{"model": "model that answers yes/no questions on an image's attributes", "dataset": "rendered roads seen from a driver's seat, with toy cars, trees and houses", "train_examples": 145000, "image_size": 64, "crop_scale_min": 1, "horizontal_flip": false, "rotation_deg": 10, "color_jitter": 0.1, "questions_per_image": 4, "encoder_arch": "coatnet", "encoder_norm": "rmsnorm", "encoder_norm_position": "pre", "encoder_activation": "gelu", "encoder_mlp_ratio": 2, "encoder_head_dim": 64, "encoder_fused_qkv": true, "encoder_qk_norm": false, "encoder_parallel_block": true, "encoder_inner_norm": false, "encoder_patch_size": [4, 4], "encoder_conv_stem": false, "encoder_depths": [4, 4, 4], "encoder_widths": [80, 160, 320], "fusion": "cross_attention", "fusion_encoder_width": 128, "fusion_encoder_layers": 6, "fusion_encoder_norm": "layernorm", "fusion_encoder_norm_position": "pre", "fusion_encoder_activation": "geglu", "fusion_encoder_mlp_ratio": 3, "fusion_encoder_head_dim": 64, "fusion_encoder_fused_qkv": false, "fusion_encoder_bias": "all", "fusion_encoder_qk_norm": false, "fusion_encoder_parallel_block": false, "fusion_encoder_inner_norm": false, "fusion_encoder_positions": "learned", "fusion_encoder_cross_attention_every": 1, "init": "trunc_normal_002", "residual_init": "scaled_by_depth", "optimizer": "soap", "beta2": 0.95, "learning_rate": 0.0021, "beta1": 0.95, "shampoo_beta": 0.95, "eps": 1e-08, "precondition_frequency": 50, "max_precond_dim": 512, "one_sided": false, "adamw_lr_other_params": 0.0026, "max_grad_norm": 1.0, "max_steps": 8000, "batch_size": 384, "epochs": 21.2, "lr_schedule": "linear", "final_lr_fraction": 0.05, "warmup_steps": 240, "weight_decay": 0.4, "adamw_weight_decay_other_params": 0}
Rows from block 8 of the image encoder of a small model that answers yes/no questions on an image's attributes, named by matrix and row number. Rows with one number belong to one neuron. Each number is 128 + 32 x the weight over its row's rms, rounded and kept within 0 to 255. All counts start at 0. Numbers have three digits each.
Before each neuron's rows are labels from the 100 images, of 14848, where the neuron reaches its highest value: "peak on" is the class under the peak; "top examples" is what is common among them. Only what is clearly more common there than usual is listed. The data: rendered roads seen from a driver's seat, with toy cars, trees and houses.
# fc1: MLP up (encoder.blocks.8.mlp.fc1.weight, 640x320), inputs 192-255
# fc2: MLP down (encoder.blocks.8.mlp.fc2.weight, 320x640, transposed), outputs 192-255

peak on: verge
top examples: snowy verge
fc1.38:105120151144097116094040142170071115095154140139138121143155155124095115130136103148121170112123081095161142106170111148177167180139115103112130108104094129086163127114094110109136174167128197
fc2.38:164202180054106119084070111031076144122160118099124101117134133124135115130096112088144081114137201128119103123184102108109166143124058085091143072139146166089085112087131166152150108108162090

peak on: verge
top examples: snowy verge; bends right
fc1.248:164191088098158123089158167153070134087149160120175195081064060135088100144087105131106158123164167107159147084166094136135134155126193150130071166108145118120149121202137167143090126101142165
fc2.248:103133140101123087062084121129094186184111114114084188196153156086152083036133118166140180104100106166119129134113116159115148068098119118112121170120115080090151166103124115147085145090144113

peak on: truck
top examples: truck
fc1.55:101145120100085083178060131144119079131140139171126144132089172110145152140112118096102155132072103092109144166119077111120141143173128112095147152202130117172121108193192067103175090073124210
fc2.55:148159089115132128124056077110113128102139132129089102121147135153142137170159147101118112138097147111082057128141145112127067195125133122122127108128104115122057155110126063195147156178106068

peak on: verge
top examples: barrel
fc1.273:078152177186136149154143137138106099123039071082086128179108124091088132178192183100131124156104118133151093137105130124125110124122161141141111119113100105186163151163119105154104109157124142
fc2.273:161149098097131128139094115138137173160235175162174155132149111166175140063046113143151168131110140080097129143146143140138134140109123094112111133125125116055101156083100136121151117078145082

peak on: verge
top examples: tree; straight
fc1.611:128155144110128192129094132164130171131118075118156111042140085160148101075161151143110153164161143109079151069108109131152146113160127154136117094105135158133150083184135118169106113170151151
fc2.611:133121106121131078115144151124111141130134171138078125190105192082114144201086119118143118107120136152120138167174208127089126105125103105141149152137136141133102125043130138098164136096119090

peak on: road
top examples: snowy verge; dashed white line
fc1.196:209117100112158140127145124137147122113138120070097078093083115127143150126117157091113176043102099217154105140163071165109167140173191055111119128141130165107132118093152186107137167167093109
fc2.196:098154165157125120097159133115088133125130130050115162112120096151147192144116096152142108132081124154150160114146148120152156100123137104141213129153115128155102097136139103131139156119203158

peak on: road
top examples: bends right
fc1.443:095145106124130137097141084103142122070103078112126136170092156144115159104129105106087094118184100154235164101137142087142142102094118134105126177135164118169192101119089143106063078129138127
fc2.443:106138162141111147118169106119079150150121117111174199143120129161163158134132102181114095136136062173148139139112112056079162101143155116116077112144166127104137117113133154131123118099133148

peak on: road
top examples: snowy verge; solid white line
fc1.295:132172138143150081107100153105149137085164085103113038056160132155128116077142167109104162084089080178137136125141111169172173093107090105135153081152105205090135090108143144067112124130128108
fc2.295:166167169074120111097090101144143145146102144080148144117097131132162158130105097131097166105100156144162158120110114168102172109099084043122185111146158201106136089125144190118106130156164130

peak on: tree
top examples: tree
fc1.76:198178155121141110111125171148108123136110085137158147140074065094108128105045127136115148151120166109110117091149102150153131170111191121111075211156101085119144119147141127122084132069132143
fc2.76:138129135121148090095114134219089163182129132122088185156150165101121075082133166156141203141101152161125135096132165152097050103105138097116116116170082074101148129124141141166105110105149094

peak on: road
top examples: solid white line; bends right
fc1.485:137164146157098137171096193109131137143143081072138087107117130145105081119089158131148131120102170109201140110125120105129083083154103057156138164115064128094100111140097104120176116063104166
fc2.485:134166121148099147160139115157167144131153138024121131157080136138202179145136130082130165098087152112132135116152110144147120130107140052165206115066117147166106040160108095100127187186159112

peak on: verge
top examples: lamp; straight
fc1.17:138145128141038141130092151139085088159119112143169131113142124120139086158140094108156104105188138120138141098119155147141124087084187133065106117126112135118147119148118126207063157130062163
fc2.17:097128129116146159135113141127137172163156112152129141074147108120165138137087130121094108078129132080153165129133164104081092211122129122131130089108114143194120186071146095065149171162163072

peak on: truck
top examples: truck; line: no line
fc1.422:142145054113153085148122136187104135131131191133108148096105127120146152120152159221090171133098123111075169121151118099099125122090156139160088120154093135094120147135141137143172120098118101
fc2.422:144108146173184138150119111144061152160133183111165178097111157138179158106115115141134113135002127076087173155178147148117106145092135128160123146109107158150147123110178140047134121143144112

peak on: verge
top examples: snowy verge
fc1.397:166112107119135166163118138172126104144084058122149183122140114123104091184178126097139178128192145095128100145100148104152099151159128109129131146104118133115144123146220114134081146142060136
fc2.397:063113156122116092087167136121125185111172218153115100131108130105137162104029105121128107134108132162148128083154110115091150091074106114140137160116133138135130098116054118129147105147212148

peak on: verge
top examples: car; bends right; barrel
fc1.85:129142202100163134093150136201159151101130121121135086162109108091104143167145149096114101134165175170124109056124118129099129115207182108117135107136147117126168110117097174133185126130126134
fc2.85:097147087137122136146146159093123121123181156121102143109163127106146126139147096109127086055169111101127096152184091152087131180115156090106097099106179168099136127118084093180131172106147095

peak on: verge
top examples: crossing stripes; bends right
fc1.164:125132153095172108131097163104117140094125135138161146128145171163104101151095136176152159114163033071164147163152110128123210122121105098134124145177155163159140128145128124095055148134178171
fc2.164:092167160060074180067100098062080139148125145110158101164137125133144080122172119100109112107135158125151053108145089166144165169097083101113193129128110149097092180138170154160170067135109088

peak on: pine
top examples: pine; bends left
fc1.491:119157098089139112107134181186133151129131172092146158138128119090125073097159085145089147146148173143116177093103076121138159121137111082053064118105106208102137096145152169150108136105131151
fc2.491:092116079142107138113101099087099163152151174122163101092117176109129161099116129107118053130158160158095106122127113078167190143114106166137104148074171109095122128130108104086103164134130101

peak on: house
top examples: house
fc1.445:165107154137147121118100090148158088108148192105138116122139086064067107152165133148183157134114127132123111075144104122156082164105098096165156106091127045132102101093058150137148144156081152
fc2.445:143173111121138144081149203212108157096099173102136157096144167103140138083113092097172139147102107196141117117070178061108100155090130191132070102080141129175145129122098132091140144090122139

peak on: truck
top examples: truck; straight
fc1.208:151148105108111081101063176185128128135081128135115141146094150086089155120090124165073185080163099101084175109106113169109123151088104116205088142156153127104122111145159113121135100136154078
fc2.208:165185123154098178110117184154062163180123156128157155094167096090151165132143104130096138121081150086091184146155143167119123125151145176125100166144089197123102129171188158165106097141135098

peak on: house
top examples: barrel; straight
fc1.433:166084094085095143093066155117103069166148115152088116110173155197133163127156074119121119100120111116239128112177149119106075094126153138096075159146210165106090110150113139156122167083120099
fc2.433:107164082125126119187105118120162135149094137123136128036146104108151111131132145090052157152110104099170141107076162125070116172099158147109109123112091159113115112113111142152133187154058075

peak on: road
top examples: crossing stripes; solid white line
fc1.418:168111139116115153106078163075149094157145136134070121075189122199132176093155067071078106114105151103255104134200121132164074114146112124112120144148127189113111125152109126193086135056075162
fc2.418:135148015152158159221129061110119099147147132125132143083083079108135131137140174112140136157099096065149155108094148107083118174119195163120125150146078128095124091113109087164166197164100120

peak on: pine
top examples: pine
fc1.22:127145123121135144148105181174135178156155132130147153103131101090108088049129077117083135157103160120126151099113103200071125145099118048168125172156071084117105107102164146134104089102154152
fc2.22:116107113171159111100121154154153199168142140164089150134109126071145155065169109113166174150115208155141094118127078150150160178125148103148112155150089089038164153103130127152074092101107117

peak on: pine
top examples: pine
fc1.361:156144122170103119128096137104114172127124150154053137090118151094115092109121114141123145147098165112164115170166047173062129201100144114122129142127114115141093086158151085095186095081155192
fc2.361:132103070132110147079056131097170205115158137154119121128177159114126173185164120104196108135113203196057107092121106103119071201098121107140135146109141104080086140121079078119096124157101080

peak on: verge
top examples: barrel; bends right
fc1.493:114091185096113073173087107155112093153110097156133145118141191121187130087155117117081111137181167131178104196135130121168100125100131073135067124167173150060126125172137109177153137037110108
fc2.493:133150133090115063119125109141109094169134131138136102130139156128118071096105130128132122121115103154178127114092151096068061099133098081146129094138068128133085128119148141106124160222091119

peak on: verge
top examples: straight; tree
fc1.2:109107133147110134112101083135090132166118142151149158091109143104082108132065134098146158079165121107162182188160172117094190121163109112080124099141114122154168160134057154217133136167086105
fc2.2:197153134128133155157165189074096141114104110138101098167117169124171145126186158134109130132088144167105091095093077137130066133115128131172105160143114112137083112115157103036107114117175088

peak on: verge
top examples: barrel; bends left
fc1.194:140158156094128089126147176122131159145121066146173119115162171159139081106126096109096171100151185119168164173090162180152115122126129123115088137159157141082122081164169059118041148129083123
fc2.194:112144165157084096104100105163085136170163097154128133163158164114147111053127165166119186139091090144123098135105134111104114108149126143151100136129069106121141171101144159141084166108121126

peak on: road
top examples: snowy verge; solid white line
fc1.473:106151114164152102127119132147130144096136097165091141088157146141108119112143172136167184102133109152138176123108105140141187127124106088124101072111186186128144125140188173152164126174114111
fc2.473:136127173114121162091127072095078162129106179062173104112119153149137177125138097138129092118108117114153112115109143175118140093098101068157179097156158181082086127149161154104111096181182091

peak on: road; truck
top examples: double yellow line
fc1.360:126090101121116112153100129168102094135131221089085187163088128108085137109128146192107146157099141071138130130105057110109100193130226121132054102155147115126120119130147142197136181134098156
fc2.360:137080092131125164160108084133102144148105122128173107095109150107187113143128081136148137146060190072070129170176158119115101157022083117166157138059079108120113142090103081089157140177156136

peak on: truck
top examples: straight
fc1.591:141105054123143102138124125167101126131142182112099145126107117120159129095152147212104171141097135097104134139166105110088100185121175108145089107114118122115113129116154151158165156112111114
fc2.591:151102163176155149181102102132072152138109157105177166126106163131180155130147112130128121123004156069080203138171148156111126170057117114159157132072063154123120143098146141064155145144156115

peak on: sky
top examples: dusk; bends left
fc1.351:140203120094104090144094228073076130110161178121140121114145101096118136148154145115116071172158173146132167154101069131153149132143177095059104151086108141140125149141104128108165112126156126
fc2.351:119177108142087101122139102000085191108152166184089100124127130103125136138159149109156078132110196176098144119115111059137097174133153200142118119078140075132115118109050121093149183124100107

peak on: road
top examples: dashed white line
fc1.386:184058090135118158074132114113155173127143148139124095176115131144142128157097116113092133138092105164080101119122108098193110177137180192092119117168152140091130132113199144162092127172122116
fc2.386:158153106161092136094092035109149074116143125085104108113139141093146133135158125154183171133131095147104141136097128108176121173082105148165122098069093153156137107156152076140040189169143079

peak on: road
top examples: bends right
fc1.73:112140115137130120100133095130138130061098090111103139189103161155119161096118097098090079096184086131240159116119133128132130087085140126090119192138171116139166109117103136106056099119117111
fc2.73:116139171151111157130151084117053153163139131108196176146129127148156141165137094186129081148116076179136139140101108068070182116161152113139092122131168126088126142123128133154148143092141129

peak on: truck
top examples: truck
fc1.436:148138145131087077089071160175162084135087123179093128150132142049095130055090142128090162094185079091043127113137144167132154157133075160145047106170130122099104120143156106082106144141138100
fc2.436:152155122180115177111139159190065158185117116143171170150144094126108143130128101144108139079115182078095220143155155146136109116118133200116099138131111198120133112168197169159128119152162102

peak on: pine; tree
top examples: pine
fc1.75:133144131100100136164037195169166093181148115141105105080189111163114149123115100115063118153075195152200134098163102176104124154093108086124106140122140115066127070139149098183107091053122145
fc2.75:114144063185137106215122125095103126151149115127099180123117112082145195099171100152128155167116140115163114122047120130128111155148146179177097115094026111128168175104062125136151180144089164

peak on: road
top examples: double yellow line
fc1.544:154133113163092084085140119148141096040161100074114107137141167169164153154078134142116101105081134141143165202130113129148115104120118132129167086110072132137131084148133159107173104134082084
fc2.544:185128149142105127140162098189101099153163112041122127134074167180165159160078079115101146116090111118121152141132129106144145122129162148109163146113112142128151062144180145118143150105171169

peak on: truck
top examples: truck; vehicles: two
fc1.406:122112077089100159175092133162147103116155152158053147165117173160174111122085068137078138114120107064136114170085077085152160153160147063153090133122112125157161107147148095107166131106103192
fc2.406:131150109093107130087080086143139127116114117117099100118163139137085165175179139106119177122114156195103104163186089079120089164098156188107139109120119119111092140103134086169117177175097052

peak on: tree
top examples: tree
fc1.263:150153122088102083158033156225128118152106065150076165146173171109121115122132088125129158106146101138132127115127177166094112170076071109137109180174150103050063088170137086164110136094140106
fc2.263:165166156125152165119146166187075167165162149122155201080153069097112150130152122143070109154038150100140198106125162169092093169128147112140078167152110186133098134150146181081095114129146137

peak on: sky
top examples: lamp
fc1.287:239155113149142133084057159116125177165145092176096104132077082129141143196105153096165112161148132175117110140138078152145139156092135128118133115115170101155123157117122110189179051111114139
fc2.287:179126101168117155120065055066132139159136153168037124112078106069136142102100111090169148178123140191096152155126155099141137186140135158156088090087120081126116150092096132169143151188126091

peak on: truck
top examples: truck
fc1.504:175129123138066178135078182163161069147127136131097110163108167104159135087090083111119146104128091089151149169094080085145114058202116096121103141098124173169161137165107120163125099065119162
fc2.504:122124042069107078092141101150162099131136160169130083103065129149168096161127146132135134126163160174139104141136114099082114117146103132150127092110142097153092114104153097147125187217095056

peak on: tree
top examples: tree
fc1.106:186164167113152124131102198161110151142142106156153200119102084094113113122058099165094159140120190134117131078114110178100124176118181087176107222179116079114134133118166151117091082085146142
fc2.106:142127139133172105123122145179129166185153138162063174134112149060145117061155156148159194152075151160113119090112128122113072116097151108137117135183094091083181137134149145165130130117128107

peak on: verge; tree
top examples: tree
fc1.44:171156148130171092109056122161104098156159161077165193076093207153076149079122125064173127133096176154140114046221171093120140113102098170104113070164099087134163147161159131104115129171176153
fc2.44:114066081142101175121156126073156157111082071166108043165142071102167147139189147168127118139147113130121115253078112134115124113145141134117115171093138162156100098103085141123127144115104048

peak on: pine
top examples: tree; bends left
fc1.168:159160137131134077141118114116161160093167147141096111161115120092133112151188100141087129164157117063116109155157110160084135166142154135122150151073206098153122089144123123146195098161125148
fc2.168:158120095143110182078082109118104088137113153128060136156162157141126149140111134116178126118067207190093127078133087101179111196083094156146125097083048088104079171070101094142152137137125111

peak on: road
top examples: dashed white line
fc1.340:117076076144117134051152066132107092067149150102123102176088131146161148160128143111150117098090121189114140162134120083136133132116163214122173105079094145121129113123174142106126108120097094
fc2.340:168140094152055138080108055139131062091198154039125120193123152123167125143104086129166137085103133151134107154125087092159144092122135141150152147078107154121121073141131109107111177155158125

peak on: tree
top examples: tree
fc1.316:166132151109168185166110134154170095095147117103113144088153074095204140181134154149150108144141148088134124066130136121166137178068132132177134114147089138075127124163124165096096146120134151
fc2.316:086152078119118078137146173098084200126097131130141143171128145138072126058152046125085173120142131195110142131092095089061154116163098129139114148079139186156145112108117124138132112112138083

peak on: road
top examples: solid white line
fc1.175:149167141149103124160131147138175157174177090071055128112122147089134081104131141163117137114113172086144157161079134095142096076172082076159156170109066097119129102131085104089177113083096142
fc2.175:156176092141085144137144103142162160135173146032106116136102162136168168166114112127138123123096148129126117126130157104172111120153134127104159166050140110112074076150136086102173152127171143

peak on: verge
top examples: snowy verge
fc1.426:096182122104158111109071158133118185115129117152159120105117106161130073105082125106096170127103151114138176154160156172135168114116108111101093120159085199088102128102161190106094131091150140
fc2.426:134177175071130104087084118132126174141116159132143152112130125096138115094091120136100170120130168128141138123131095192094176135115083073107129145158148180072128108101163175138092145140153161

peak on: tree
top examples: tree; solid white line
fc1.309:192177141123145127121105229148160104101146055121137125075159113132160145136090150127128171166156122140147103140135137146119142095178144046147137207179131069085078030106132100095085103108104119
fc2.309:139162149144074098113144132170125158151139105087050165189163152099146148121174122121135210103133111133112081118109105144110065096111151087138153113086104086129135105135131094129143147137144066

peak on: house; pine
top examples: house; pine; straight
fc1.84:076069084080099165197114119102094114173119136123097134134136096120113107108133076124109137129117127089187157148107102071124140129151083067113122108095137113114147099132156073108130131089100198
fc2.84:127163093080142151134094164061133126099103102087133097092118123116123130135189128095123141125095148184136150144168128084071066158072088182157133134112119132097127096117087123163140151162087081

peak on: truck
top examples: truck; vehicles: two; car
fc1.26:143169114130113222091042135150114140105144061205131153137120182079100101120070142158197106105103122174170184114171099129142132140124164113079106175149167144130115130178097084166102203172121154
fc2.26:169093129106097155159146152144071168146130141098145122107124114178153117082130126108117222119153175086124143132146141070096125170097079133127102119184089130081117199123173150179165114148146058